{
  "arch": "gmlp",
  "model": "CTC audio transcriber",
  "dataset": "phrases spoken by 400 fixed synthetic voices",
  "train_examples": 39062,
  "noise_aug": 0.002,
  "time_shift_ms": 100,
  "n_mels": 64,
  "hop_length": 160,
  "input": "log_mel",
  "spec_augment": true,
  "win_length": 512,
  "tokenizer": "char",
  "vocab_size": 31,
  "norm": "layernorm",
  "mlp_ratio": 4,
  "subsampling": 2,
  "layers": 12,
  "width": 160,
  "residual_init": "none",
  "optimizer": "soap",
  "beta2": 0.99,
  "lr": 0.0043,
  "beta1": 0.9,
  "shampoo_beta": 0.99,
  "eps": 1e-08,
  "precondition_frequency": 16,
  "max_precond_dim": 512,
  "one_sided": false,
  "adamw_lr_other_params": 0.0009,
  "grad_clip": 5.0,
  "cautious_weight_decay": true,
  "steps": 22800,
  "batch_size": 256,
  "epochs": 149.4,
  "lr_schedule": "cosine",
  "final_lr_fraction": 0,
  "warmup_steps": 680,
  "weight_decay": 0.02,
  "adamw_weight_decay_other_params": 0.05
}
Rows from block 2 of a small CTC audio transcriber, named by matrix and row number. Rows with one number belong to one neuron. Each number is 128 + 32 x the weight over its row's rms, rounded and kept within 0 to 255. All counts start at 0. After the name is the row's rms in percent of the matrix's.
After each neuron's rows are labels from the 100 clips, of 14848, where the neuron reaches its largest size: "loudest band" is the band of the loudest frequency at the time of the peak. Only what is clearly more common there than usual is listed. The data: phrases spoken by 400 fixed synthetic voices.
# u: gMLP up (value half) (model.blocks.2.mixer.u.weight, 320x160), inputs 0-159
# v: gMLP up (gate half) (model.blocks.2.mixer.v.weight, 320x160), inputs 0-159
# out: gMLP down (model.blocks.2.mixer.out.weight, 160x320, transposed), outputs 0-159

u.295 096 [104 168 117 174 140 124 137 173 181 154 124 144 128 165 127  83 110  67 118 161 102 111 114 147 116 100  89 110 143 140 173 102 122 130  99 123 112 156 121 170  52 107 108  83 128  78 142 109  97  95 161 165 108 147 183  95 151  98 187 129 163 140  76 149 132 105 206 159 120 160  93  80  85  89 125 140 113 124 130 167 117 119 124 158  78 103 165  90 129 198 134 126 139 136 170  97 113 156 132 150 142 145 140 107  95  99 155 143 125 139  70 142 178 170  89  77  94 125 128  67 142 112 143 149 150  51 125 132 139 185 102 142 102  93  65 138 188 119 114 131 102 143 155 242 141 100 106 130 131 117 131  72 193 114 127 130 134 148  81 152]
v.295 104 [ 82 139  87 158 173 159  58 168 133 168  96 162 180 143  95  88 178  66 158 117 139 187 104 154 132  79  97 102 112 106 160  63 113 146 105 127 159  87 180 162 109 112 112 124 134 164 131 115 114 159 103 134 113 156 171 104 165 156 184  71 139  83 110 135  89 122 123 105 154 133 103  89 133  62 120  77 105 100 122 186  99 122  85 101  71 130 131 150  98 204 185 131 182 136 144 124 127 147 125 100 135 171 124  71 117 190 166 137 141 145 159 129 156 144  89 104 169 163  93  41 102 141 155 141 120  74  70  87 116 118 150 100 111  79  79 109 151 112 112 134 125 109 122 155 130  98 128 143 112  93 128 123 177  91 145 145 125 140 119 106]
out.295 100 [161 157 123  78 140 109 167 140 128 138 153 155 187 114 211  73 119 173 116 115 114 122 133  87 128  70 145 123 160 133 124 113 114 126 125 126 126  86 140 116 155 129 122  75 108 187 154 162 143 171 141  56  70  97 130 137 181 156 187 125 144  88 189 154 119 134  43 112  86 120 159  88  94 133 123  88 112 104  98 174 119 184 137 109 141 180 132 144  87 127 136 108 128 136 140 152 135 136 121 117 100 177 152 102 112 164  90  77 122 155 148 189 118 151 135 149 123  95  87  79  93 155 149 100 122 229  99 121 146  90 166 101 160 142 107 109 132 162 130 185 146 120 158  65 138 125 162 116  97 136 218 152 143 167 157 151 158 104 115 138]
loudest band: 2000 to 4000 Hz

u.287 085 [ 85 138 131 119 165 124 149 134 103  90 148 127 146 133 117 136  88 122 107 128  58 127 119 129 113 134 184  70 129 113 152 153 127 134 102 126 130 147 134 132 156  98  68  67 157 138 132  71 105  96 110  99 129 106 152 145 139  92 155  93 191  87  92 126 169 120  89 130 126 164 167  76  95 109 119  97  99  98  75  97 135 142 108 125 102  63 168  66 224 137 190 130 170 132 123 142 124  96  88  90 114 165 147  99 111  54 115 102 155 133  83 114 144 141 103 158  97 126  45 103 113 114 132 157 157 111 138 141 152  73 111 181 147 154 118 143 171 194 140 102 148  99 135 115 150 191 100 203 129  97 119  75  88 112 104  79  69 136 127 162]
v.287 101 [166 101 135  98 180  89 135 101  98  41 216 148 174  55 145  86 133 159  86 131 188 106  78 126 119  90 125 135 215 118 120  79  89 225 159 129 126 108 167  75 130 140 150 110  44 161  97  89 148 161 109 112  85 119 105 133 112 128  79 140 129 113 170 120 119 118 166 153 170 107 134  96 141 141 140 142 150 144 107  89 125 105 110 121 145 173 126 162 120 160 125  96 112  97 161 150  82 143 113 152  95 107 119 142  84 153 135 136 112 169 123  62 116 135 121 165 135 117 133 102 116 106 135 159  93 134 155 180 114 174 145  96  98 119 102 133 119  87 197 158 167 166 165 123  80 163 134 111 185 113  99 154 142 138 129 128 183 101 118 145]
out.287 118 [118 112  82 175  83 132  87 156 102 102 131  90 155  66 111 151 163 117 141  97 189 134 101  82 124  65 124 128  96 147 114 120 127 146 141 126  94 153 148 131 170 107 105 188 163  65 110 128 135 109 125 119 141 150 163 127 135 132 116 153 125 125 201 130  59 158 133 170 191 152  94 167 145 146 125 183 183 145 167  86 208 134 116 102 174 187 119 167 138 117 109 136 116 129 182 162 135 128 128 131 173  46  90 123 169 154  95 149  88  64 186 149 118 116 134  97 137 101 151 110 140 154  91 143 132 129 117  76 157 196 125 127  97 111 138 146  95 138 143  98 143 160 116 118 156 129  76  68 102 144 148 115 208 181  97 129 105 116 146  78]
loudest band: 2000 to 4000 Hz

u.171 095 [169 131 124 115 186 162 136 109 177  96 101  80  87 155  86 124 156 139 159  80  96 146 157 135 176 151 168  75 137  75 142 136 128  49 117  87 145 173  96 114 123 147 145 102 125 160 122 131 117 106  70 121 133 107 170 101 165 139 111 147  95  81 100 118 102  38 145 167 168 153 188 147 135 134 100 144 158 149 146 124 153 126 136 146 125 141 116 141 136 146 124 140 112  74 175  69  88 105 156 129 157 143 121 135 132 124 114 196 102 104 123  75 126 173  76 189 115  92 161 182 117  81 101 151  84 119 114  95  88  65 176 162 143 160 203 102 117 133 188 124 159 135  91 152 137 109 164 118 175 136 113 120  71  99 102  80 144 141 158  85]
v.171 094 [137 123 130 181 159 131 170  95 201  96 149 154 101  58  93 149 156 196 170 141  85 122 115 161 140 135  91 132  84 144 122 132 144  97  80 113 106  98 132  87 158 159 139 105 159 134 162  85 185 153 160 113 193  91 205 147 139  73 151 128 104 151 149 159 127 147 113 104 121 131 131  67 164 135 114 138 130 152  74  95 193 123 129  77 127 185 171 149 137 146 145  95 148 152 120 121 117 118 132 170  88 134 136 154 122  98 148 135 104 141 114 102 137 195  48 133 118 155  99  75 119 108 118  94  87 118 116 101  83 158  89 122 154 114  86 114 169 100 118 102  81 131 154 138 145 139 197 132 138 183 128 207 113  60  78 107 115 164 134 110]
out.171 095 [174 145 143 172 121 115 124  52 179 156 181  96 139 109  82 109 145 143 108 154  90 111  73 112  99  90 132 155 106 100  91 119 113 162 133 122 123 138 159 144 188 174 126 106 160 139 122  51 124 136 150 187 102 175 119 143 106 102 137  93 167 186 139 150 152 147 132 142 139 134  79 101 137 180 134  65  91 102  21 112 124 184  84  84 144 137  97 106 170 150 154 185 181 134 105 157 153  94 115 128 111 102 153 101 116 109 129 161 141 100 147 204 131 148 160 129 120 161  92 150  44 159 132 132 137 117 144 147 131 114 114 107 161  87 132 126 131 118 116 157  84 131  90 104  85 160 136 124 110 163 146  76  90  42 144 108 151 133 106  80]
loudest band: 4000 to 8000 Hz

u.256 099 [159 101 166 117  89 146 102 153 177 132 107 141 165 172 204 121 149 162 157 118 133 125 117  86  96 125 131  94 127 117 125 166 136  80 122 119 150  54  73 142 150 125 140 168 140 131 158 143 165 131 121 182 132  96  96 106 163 152 118 146 176 173 182 106 173 102 139  65 155 148 206 165 131 124  91  86 117 190 124 137 146 174  93 209  92 139 131 134 109  56  93  84 139 124 150 128 135 143  97 100 150  76 181  89 137 143 150 136  97 136 173 161 138 114 148 133  82 131 112 115 142 130 147 145  83  65  77 129 145  91 189 119 162 134  45 109 154 126 134  77  98 147 135 127  89  86 116  84 130 158 177 131 149 112  88 167  94 171 112 128]
v.256 093 [ 99 136 134 144 104  61 161 113 157 142 133 162  73 126 143 120 184 129 132 112 163 118 126  70 128  92 154 104  82  93 119  83  92 190 111 114 155 111 163 155  89  84 179 115  80  99  86 113  99 111 173  86 171 161 184 169 178  98 205  90 123 131  44 117 130 185 148 131 139 135 113 129 133 131 111 180 126 114 155 155  96 115 106 109 129 159 129 132 144  62 137 134 107 158 138 115 123 147  98 136 175 117  81 134  98 161  68  98 188 169 140 119 129 147 176  75 121  99  68  93 139 142 145 143 155 112 117  94 110 155 119  67 204 122 133 142 120 116 156 101 152  85 126 175 142 181 140 112  95 105 123 136 147 222  99 119 144 137 137 161]
out.256 113 [158 135 122 180 126 107  83 131 111 115 140 129 126  54 103 134  98 179 151 153 144 146 110 167 111 184 129 185 143 103  99 120 122 132 122  67 108 162 136  93 142 165 123 153 165 123 131 168  50 150  99 137 150 131  80 111 186  88 141 114 150 159 107 167  38 117 163 111 102 107 119 113  87 144  76 100 187  56 184 140 145 164 165 130 116 133 187  95 121 233 153 164 120 183  75 119 172 142 108 163 100 127 146 123 197 185 115 123 148 119 129 114  94 126 119 122 126 116 129 105 142 113 150 146 121 107 131 154 167 108 183 139 106 129 170 130 133  95 142 100 133 129 131  84 159 168 121 112 112  97  71 125  65 115 137  99  88 148 196 105]
loudest band: 250 to 500 Hz

u.110 092 [146 112 156 113 109 142 100 155  82  96  99 160 135 106 134  97 145 134 162 118 159  76 146 142 130 147 127 162 170 166  86 116 122 127 106  99 131 128 177 112 166 142 145 131 117 167 104 147 183 122 114 204 105  95  89 117 100 110 118 173 145 148 180  54 187 133  63  78 133 171  64 146 122 180  58 134 108 139 130 144  39  90 110 178 141 102  94 118 113 192 160 169 113 170 184 156 166 110 175 103 121 117 130 115  93 112  98 153 110 115 103 114 112  92 154 153 175 114  94 168 169 104 164 117 134 170 100 145 112 140 130 184 139 103 135  53 148 148 150 101 174  92 114 171 122  87 136 166 143 143  93 113 177 205 137 118 130 134  92 133]
v.110 091 [152 128  95 119  67 139 134 182 125 143  68 100 125 127 150  95 121  92 187 158 138  91  96 160  94 102 118 173 176 176 100  93  81 214 103 171 126 141 160 147 137 129 176 107 114 165  70 130 109  93 137 116 153  93  93 105 178  68 128 141 128 118 111  96 144  99  88 153  78  99 141  91 129 141 144 115 104 110 150 182 130 119 113  91 101 199 134 117  70 111 131  74 142  63 188 133 103 110 157 140 137 130  69 155 138 139 140 185 109 136 147 144 112 113 193  98 112 192 125 117 128 109 120  95  98 107 109 147 111  98 128 113 138 134 136 115 151 213 136  92 131 102 164 154 180  66 117 148 120 103 211 122  87 142  88 138 132 111  82  99]
out.110 090 [142 174 157 107  87 162 132 144 135 117 100 143  70 171  96 134  69 120 176 104 154 119 117 111 127 115 192 111 137 208 154 124 105 148  83 148 140 124 112  91 129 154 178 125 162 165 129  91  73 150 109  89 170 172 163  85 111 118 146 102 100 126  55 163  99 121  90 146  88 155 139 161 130  86 131 158 203 118 157 144 133 180 135  94 122 135  37 149 128  65 149  54  74  77 113 153 103 139  67 122 169 144 115 102 108 193 138 129 119 185 133 167 129 115 149 117 114 134 160 116 108 109 133  81 107 115  92 138 118 100 128 143 152 134 158 147  87 187 172 101 105 124 180  62 141 169  98 127 138 117 128  86 144 104 102 127 187 119 130 101]
loudest band: 250 to 500 Hz

u.277 116 [173 152 155  89 116  44 121  84 132 145 154 121 150 112 130 164 188 171 107 144 148 118 102  89 150  86 130 105 122 119  58  92  98  61 137 133 119 133  88 134 120 172 156 102 167 140  98 130 127 165 163 140  70 156 155 124 143 109 101 124 108 147 108  87 154 188 128 108 154 118 129 119 149 128  94 149 193 136 127 124 143 152  81 153 139 157 144  49 131 122 130 107 139 163 122 110 137 108 131 180 112 153  92 128 127 161 134 118 102 187  60 118  98 151 163 140 128 106 144 174  71 115 155 135 165 111 170  98 142 138 102 105 104 164  70 131 146 120  71 115 125 159  75 142 184 107  93 174 104 101 148  68 177  96 136  95 255 117 153 106]
v.277 089 [141 163  67 152 105  97 154 155 152 146 170 161 173 178 176 108 118 150 169 201  97 118 131  77  95 183 122 168 117 145 137 142 130 125 148 112 140  79 221 147 162 159  80 138 116 152 128 168 151  70 154 106 132  66 119 122 110 100 123 142 111 125 106 166  88 108 123 140 149 154 111 125 150  93 117 181 127 138 101 203  88 162 146 114 166 137  98 149 140 108 168 124 197 115 120 126 128 136 132 117 123 168 125 132 122 125  50 153  77 121 113 117 110  97 142 104 178 190  88 129 180  74 152 143 138  83 196 129 127 107 151 106  64 179 109 138  94 128 121  59  96 167  84 117 127 153 135 110 137 108  79 101 132 133 121 175 193 116 100 158]
out.277 102 [100 180 166 117 123 162 151 125 104 112 146 172  98 112 161 136 114 110  90 159 136 140 204 167 144 138 155 215 145 141 171 147 134 139  98 106 124  92 136 101 172 141 121 162  97 180  80 139  62  86 139 200  92 118 105 104 135  97 128 149 154 111 152 141 109 115  98 168  42 151 141 136 167 181 101 136 153 104 199 184 113 128 133 109  98 192  87 126  92 134 136  88 150 105  84 132 103 140 103  80 137 196 102 120 130 118 128 137 112 106 139 170 175 101  96 131  71  83 141 144 122 160  94 147 133 162 118 143 154 119 106 107  89 144 142 160 144 144 137 137 176 146 151 159 222 120 181 149 113  77 155 112 157 147  91 146 102 174  66 151]
loudest band: 250 to 500 Hz

u.210 102 [117 160 197 102 118 155 130 163 116 148 126 104 148 103 122  96  89 145 141 122 111 149 183 102 190 137 187 168 187 150 113  97  60 160 141  94 117 149 134 115 123 154 130 141 120 196  50 164  96 167 147 166 116  71 156 151 152 150 136 155 132  72 131  69 114 148 113 141 140 130 114 128 147 113 138 126 164 171 171 147  61 139  97 111  80 151 126 128 116 120 130 101 136 136 131 177 145 178 108 128 191 152  97 151 141 178 132 143  99 153  82 158  96 155 127 128 102 107 150 190 175 143 175 117 143 115 143 138 133  78  88 118 137 100  99 173 144 125 123  70 174  86 167 150 190 145 125 193 153 103 109  85 190 103 115  30 112 123 131 105]
v.210 093 [135 115 136 158 147  93  86  54 123 162 106 127 132 113  39 123 162 121 115 119 141  97 164 172 165 112 123 131 105 122 172 220 136 115 135 142 145 114 121 136  85  88 155 107  93  93 146 200  94  80 151 137  85 155 147  63  88 116 175  98 112 146 110 140 165 103 138 131 122  97 167 128 108 161 143  85 120 142 107 116  63  99 152 129  94 145 151 143 150 103  98 150 163 146 129 139 149  78 195 114 179 117 162 138  82  72 113 125 157  77 173 176 128  89 150 161 126 194 181  55 135 138 164 135 127 127  63 129 108 160 127 138 196 171 126 125 134  94 161 165  91 124 151 103 137  71 149 128 135 145 151 134 153 116 107 109 103 149 191  76]
out.210 115 [ 93 180 136 128  93 180  82  65 221 146  86 138 138 162 121 132 140 103 142 115 115 131 185  57 144 146  93 106 133 122 127 119 185 194 120  82 103 147 139 176 117 150  88 121 133 101 164 139 110 112 109 116  89 166 141 123 179 127 141  85 165  97 104 139 105 110 124 145 145 106 115 117 152 149 106  89 124 103  89 166 121 165 143 134 115 110 137 137 134 114  77 138 225 122 102 101 112 106 116 151 128 116 131 108  95  83 107 159 170  51 159 152  86 124 151 137 152 106 195  73 160 123 132 131 101 106 107 139 108 101 114 169  96  41 148 100 157 136 132 201  81  97  97  94 148  59 182 128 135 128 130 182 126 153  70  87 142 112 110 119]
loudest band: 250 to 500 Hz

u.196 105 [189 162  64 105 135 116 112 121 108 128 162 141 154 132 180 134 160  99 101 132  63 159 104  95  80  80 141 101 118  92  89 104 126 116 106 170 184 163 101  75 151 124  84 107 131  32 144  87 124  90 133 144  80  93  75 147 154  80 179 138 154  82 124 147  99 170 117 120 146 138 106 196 172 155 189 130 146 144 146  95 186 132 131 155  83 176 134  72  86 161 129 107 142 101 119 130 126 162 102 181 102 112 146 106 133 138  95 119 115 108 176 201 135  62 110 122 146 107 102 129 170 154 109 204 155 143 135  52 122 148 152 113 128 129  95 139 107 146 116 136 164 157 170  84 152 172 130 151 130 119 148 100 109 125 114 122 113 181 120  88]
v.196 086 [180 111  71 176 143 147  95 129 103 185 130 102  86 133 150 147 145 122  86 145 159 130 119 167 116 129 146  69  95  77  79 105 101 134 119 184 151  87 155 102 127 114 140 171 146  76 136 153 108 194 236 127  80 109 152 155 157 151 157 105  74 126 128 140 170 102 135 122 169 119 212 108  81 129 143 124 142 119 119 202 134 126 130 176 148 103 140 132  84 120 202 145 104 104 172 137 133 117 127 124 125 151 120 116 168 133 153 154 115 149 152  65 126 170  96  91 154 133 155  89  69 105 131 111 141 146 123 117  34 143 135 184 108 149 135 144 133 112 141 194 184 170  75 116 137 102 168 169 130 116 148 113  81 122 114 115 133 124 173 126]
out.196 108 [129 108  88 147 170  93 184  79 170 155 140 130 126 147 126 125  97  78 155 122 145 107 139  62 171 194 123 122 170 108 140 168 178 138 161 204  70 137 135 110 116 125 182 105 107 121 154 168 215 109 136 121 116 140 161 140 156 149 112 112 162  77 162 186 116 150 121 120  93 151 119  72 108 140 142 123 184 160  94 175 109  90 144  89 108 154 111 125 165 193 136 120 109 155 147 144 108 152 151 112 152  91 124 109 108 112 136  77 100 120 117 104 110 149  70  98 103 131 141 128  87 211 174 155 124 127 155 165 135 146 128 104  92  82  96 130 149  59 135  90 118 146 110 162 107 161  93  92 105 138 174 159  68 116 198  81  77  99 117 142]
loudest band: 500 to 1000 Hz

u.257 091 [ 85 187  98 109 152  87 129 108 140 157 111 178 128  67 173 130 120  86 143 142  80 158 166 143 154 110 171 134 104  86 149 142  82 144  52 177 104 136  88 151 141 113 131 132 173 139 189  70 122 114 175 155 156  65  98 152 197 142 162 124  86 134 120 164 138 165 148 146  99  87 147 128 102  65  84 116 144  84 102 120 124 133 124 149  97  98 145 100 161 155 175 158 120 112  98 119 159 132  92 103 129 139 140  96 149  95  98 126 118 175 103  93 144 118 109  98 125 154 123 194 174 130 101 134 209 100 179  78  97 134 186 111 116 103 128  91 100 149 165 150 167 161 138 130  88 123 192 164 139  67 128  67 116 141 132 158 132  59 138 132]
v.257 091 [ 91 120 143 174 166 143 151  57 145 105  90 157 148 117 118 150 134 132 173  66 116 109 120 124 123 131 150 135 130 135 113  91 165 107 174 138  90 119 155 119 142 110 218 117 126 136 142 144 200 136 116 168 128 124 130 117 132 171 162 127 185 128  96 107 130  84 150  88  30 153  98 139 142 175  86  90  75 126  71 189 166 101 129 135 159 106 108  93 154  91  80 105 142 112 154 154 101  85 170 107  81 107 147 155 149 117 132  89 189 136 127 116  78 143  96 109 127 133 124 106  90 113  77 143 132 145  63 153  83 144 118  83 137 151 188  79 171 217 141 131  92 139 111 101 102 145 101  80 181 162 114 151 129 131 158 101 120 168 172 149]
out.257 109 [156  66 105 151 152 147  97 170 134 113 120 109  80 120 174 167 169 107  81 114 159 145  96 125 161  69  99 114  90  31 141  97 113 132 104 152 114  95 168 140  97 115 164 113 122 116 113 136 134 148 137 123 132 174 115 146 134 158 108 125 112 145 144 110 189 137  81 120 120 104  93 182 114 167 163 156 109 174 160 116 100 138 153 143 175 119 131 202 138 135 136 127 108 207 129 145 175 140  95 171 137  98 117 125 154 147 124 144 162 190 110 110 130 164  89 103 115 187 174  97 146 173 206 122 112  88 143  82  67 127  43 131  94 156 141 135 145  92 209 176 166 134  99 123 142 136 109  75 124 148 164 138 128  58 141 105 123 125 120  80]
loudest band: 4000 to 8000 Hz

u.90 094 [137 112 136  65 128 129  71 227 133  92 108 107 142 157 142 144 109 129 186  85 162  62 127 151  75 142 120 130 132 176 127 138 149 129 129  55 177  86 168 107 110 139 166 125 109 162 112  98  94 136  96 118 128 108 105  65 114 132 202 146 139 122 104 135 113  99 159 111 132  97 161 173  76 103  91 133 102 165  88 123  83 175 110 153 176  81 106  98 150 183  89 127 139 118  85 118 102  75 107 138 135 140 152 169 119 126 108 139 112 186 140 151 148 130  44 118 139 163 105  86 131 167 149 117 179 143 101 156  95 113 125 147 124 164 113 103 138 176  90  84 148  78 123 149 140 194 110  97 177 131 170 121  87 141 113 138  98 164  55 144]
v.90 114 [ 95 132 134 180 162 116 155  94  91 165  79 137 160 185  89 181 141 158 145 133 166 161 140  92 126 166  79 135 203 141 181  94 126 117 137 106  86 144 134 176 152  75  73 137 125 120 175 145 149 120  92 107 147  91 144 118 147 127 120 153 112 176 104 125 110  75 133 166  56 169  68 154 147 127  79  78 132 143 131  88 112  95 140 118  80 147 169 141 145 161 161 121 103 125  84  92 148 121 112 125 164 119 131 138 211 122 123 102 105  96 124 149 125  93 110 162 145 154 178 118 169  92 123 106 105  54 186 131  64 120 143  39 158  79 104 168 131 166 116 118 157 139 150 120 188 146 116 111  67 127  91 129 131 192 131 128 109 142 125 124]
out.90 091 [117 119 167 112 115 138  97  67  91 217 110 142 120 143 178 151 115 102 112 145 111  94 129 103 178 109 135 133  73 102  71 124 103 102  79 148 148 146 133 147 156 129 165  83 138 108 163 178 114 119  94 146 138 110 149 142 161  96 129 149 147 126 186 132  97  97 103 148 131 169 128  87 173 144 161 112  93 176 104 131 145  91 112 112 149 140 185 146 111 131 122 182  82 112 114  99 131 165 136 131 210 142 131 124 100 121 127 141  77 104 175  72 129 119  84 158 173  46 179  81 157  85 157 122 159 124  80 181 191 119 188 102 133 148 122 138  93  84 165  61  99 132 125  44 139 137 141 170 134 100  97 145 142 149 145  92 120  95 161  86]
loudest band: 500 to 1000 Hz

u.156 108 [120 155 149 139 122 184 119 170 129 118  81 200 131 153 145 125 131  89 148 145 179 134 106 100 177 129 126  55  95 164 106  83  90 182 106 130 135 207 115 169 185 133 188 168 129 162 112 117 108 157 102 115 139 104 125 181 158 127 108 160  66 128 163 157  97 141 116 105 163 111 111  87 143 103  73  86 113  93 139 133 127 162  81 133  83 168  83 147  60  86  91 105 106 115 119  97 112 115 136 151 181 110 150 156 126 159  79 153 178 126 100 151 163 159 123 134 119 114 119 141 157 203 113 139 101 130 109 121 132  81 116 117 108  86 146 178 111 136 133  52  92 176  98 114 151 166 141 103 176 100  92  82 155 136 123 180 132  50 131 120]
v.156 099 [129 141 163 115 145 201 100 157 110 123 145 168 186 211 149 140 138 130 237 149  91 174 184 137 111 117 128 146 161 156 182 136 112 166 157 135 148 157 162 163 113 151 183 142 174 132 121 100 124 151  48  84 162  89 139 133  98 143  69 141 150 140 187 182 159 129 143 146 173 137 133  90 130  94  78  85 116 153 156 127 132 177  89 117 102 163 104 108 146 119  81 134 175 193 114 135 181 101 110 118 154 127 126 192 101 159 119 104 158 133 110 170 150 121 117 169 154  76 176 148 165 142 111 131 109 142 139 119 160  79 125 146 166 193  98 135 135 125 105  74 146 118 136 135 177 132 137 113 178  88 148 110 172 132 109 129 136 111 125 173]
out.156 106 [135 173 127 105 112 150 107 130  83 125 187 156  20 182  80 111 135  83 149 168  90 149 202 108 152 155 142 148 109 138 162  81 147 143 153 150 119 149 137 168  91  79 112 129  93 143 153 108 124 170 138  89 141 127  93 118  83 137 164 154  74 107 120 167 124 109 104  56 163 173 103 107 135 134  98 191 103 121 156 157 137 139 132 118 106  76 145 134  94 151 120 111 135 151 182 144 169  97 110 179 153 103  84 105 154 114 168 150  80 120 115 124  70 123 141  78 162  63 117 115 132 118 118  50  91 114 122 107  89 150 133 148 155 190 129 100 166 188 175 124 110 122 166  73 124  67 169 153 122 127 139 102 151 138  84 118  90 109 161 139]
loudest band: 250 to 500 Hz

u.148 080 [182 168  84 125 135  76 121 112  87 108 139  84 103  58 129 185 139 100  95 167 155 133 117 119 120 160 102 140 137  98  99 126  87 141 121  91 122  75 181 135  93 148  84 165 108 205 100 115 145 145 174 138 141 122 133  81  71 136  96 109  77  92 151 119 128  97 136 129 116  87 133 102 167 140 139  72 154 127  61 127 157 114 137 133  94  61 138  38 131 111  92 127  57  90 142 148 142 106  96  97 111  83  87 108 143 107 157 114 153  89  69 129  76 119 131 107 182 143 113  97 155 143 159 121  82 105 104 120  87 105 145  94 187 180 137 126 145 134  77 142 153 103 118  78 169 110 207 162 133 130  78 117 114 125 139 109 154 105 173 145]
v.148 107 [ 97 174 143 105  92 145 148  46 105 120 111 149 138 145 148 149 119 118 149  91 141 110 127 147  70 107  97  76  79 123 145 148 132 183 147  57 134 118 162 120 122 115 122 123  90 127 139  61  62 138 139 151 114 124 117 107 110 162 128  83 105  96 125 108 135 131 114 170 106 116 119 122 118 152 118  54 174  74 169 119  85 140 199 134 177 120  93 106 121 135 107 138 120 159 105 170 140 135 174 118 122 147 104  79  92 140 134  99 155 187 185 133 171 160 138 152 166 129 100  78 137 187 178 118 145 182 119 139 126  71  52 158 104  82 144 109 106 155 111 107 139 125 139 166  80  53 149 114 103 167  83 188  87 118  85 125  80 140 179  85]
out.148 106 [159  90 102  89 168 115 112 135 165  80 157  69 145 104 145  86 179  93 200 113  95  76 143 140 199 135 163 143  47 141 134 120 164  51 145 136 111 128 179  78 146  93 156  97 160 147 111 112 202 115  85 108  88 115 177 132  77 123  83  90 124 126  96 140 162 132 116  72 111 133 158 125 126  78  74 174  80 129 133  61 104  86  66 110 152 130  98 146 121 145 104 171 132 159 123 137 129 105 152 123 187 151 100 147 151 183 131  98 102 185  43 126 154 122 119  97 133  94 122  94  93 128  56 158 141 108 141 167 126  98 126 137 105 145 136 150 139 136 108 116 158  99  75  93  95 130 110 151 108 112 128 147 130 120 142 143 118 148  95 116]
loudest band: 4000 to 8000 Hz

u.239 083 [144 154 119 117 113 168 100 177  73 203 134 181 111 138 105 148 105 174  95 106 179 197  92  93 151 108 110 156 102 164 117 147 179 101 138 215 151 118  99 138  74 129 142 152 129 117 152  84 123 180 147  94 147  72 136  84 129 167  88 169 109 185 183 153 127 129 147 137 106  94 120 123 104 104  94 135  81 115 136  97 100  90 157 128 164 121 150 152  72 143 118 136 135 156 178  75 107 144  74 138 104  73 152 156 109 144 109  70 130 148 118 184  92 160  94 126 148 106 130 122 145  77  79  95 117 154 176 186  98 147 109 128 141 138  73 108  72 162 126  69  99 115  93 118 152 162  78 139 143 109 137 167  86  94 183 128 117 155 126 132]
v.239 103 [130 187 146 113 155 150 159 134 141  99  84 151 185 110 159 170 120 117 114 128 153  77 174 113  78 135 125 134 131  79 113 106 190 134 110 123 133 111 124 137 119 154 121 118 144 198 135 189 135  88  91 144 129 139 110 111 108 142 138 145 156 147 115  66 159 161 161 125  99 200 200  95 125 155 160 130 217 119 171 197 146 130  87 143 182 188  69 146 108 117 128  96 146  62 136 114 119 121 158 199 136 115 176 211  85 107  54 153 127 173 153 148  89 129 147 142 140 196 103 119 156 155 142 162 111 173  99 112 147 128 171 136 120 141 115 104  88  91  95 158  99 158 155 130 148 154 157 107  79  94 104 130 140 122  80 136 129 115 137 121]
out.239 089 [156 128 110 103 196 185 171  90 150 122 108 119 167 114 135 197 150 161 128 122  87 147 123 143 117  97 134  93 113 156  92 153 121 110 121 113 139 169 115 112 135 142 109 108 180 150  85 143 172 129 215  66 136 138  76 117 125  61 200 161 174 107  75 103 196 117 142 114  90 159  87 120 154 101  94 128 104  79 167 158 121 111 155  79 148  82 107 193 113 103 145 182  82 129 161  91 131 119 154 119 104 138  80 102 148 147  97 139 150  84 141 106 100 145 126  76 116 171 131 140 125 170 106 122 146 133  72 181 159 113 136 208  53 177 102  81 130 118 121 151 139 170  92 149 117  84 157 106  96 110 126 114 134 139 181 122 112 122 105 129]
loudest band: 250 to 500 Hz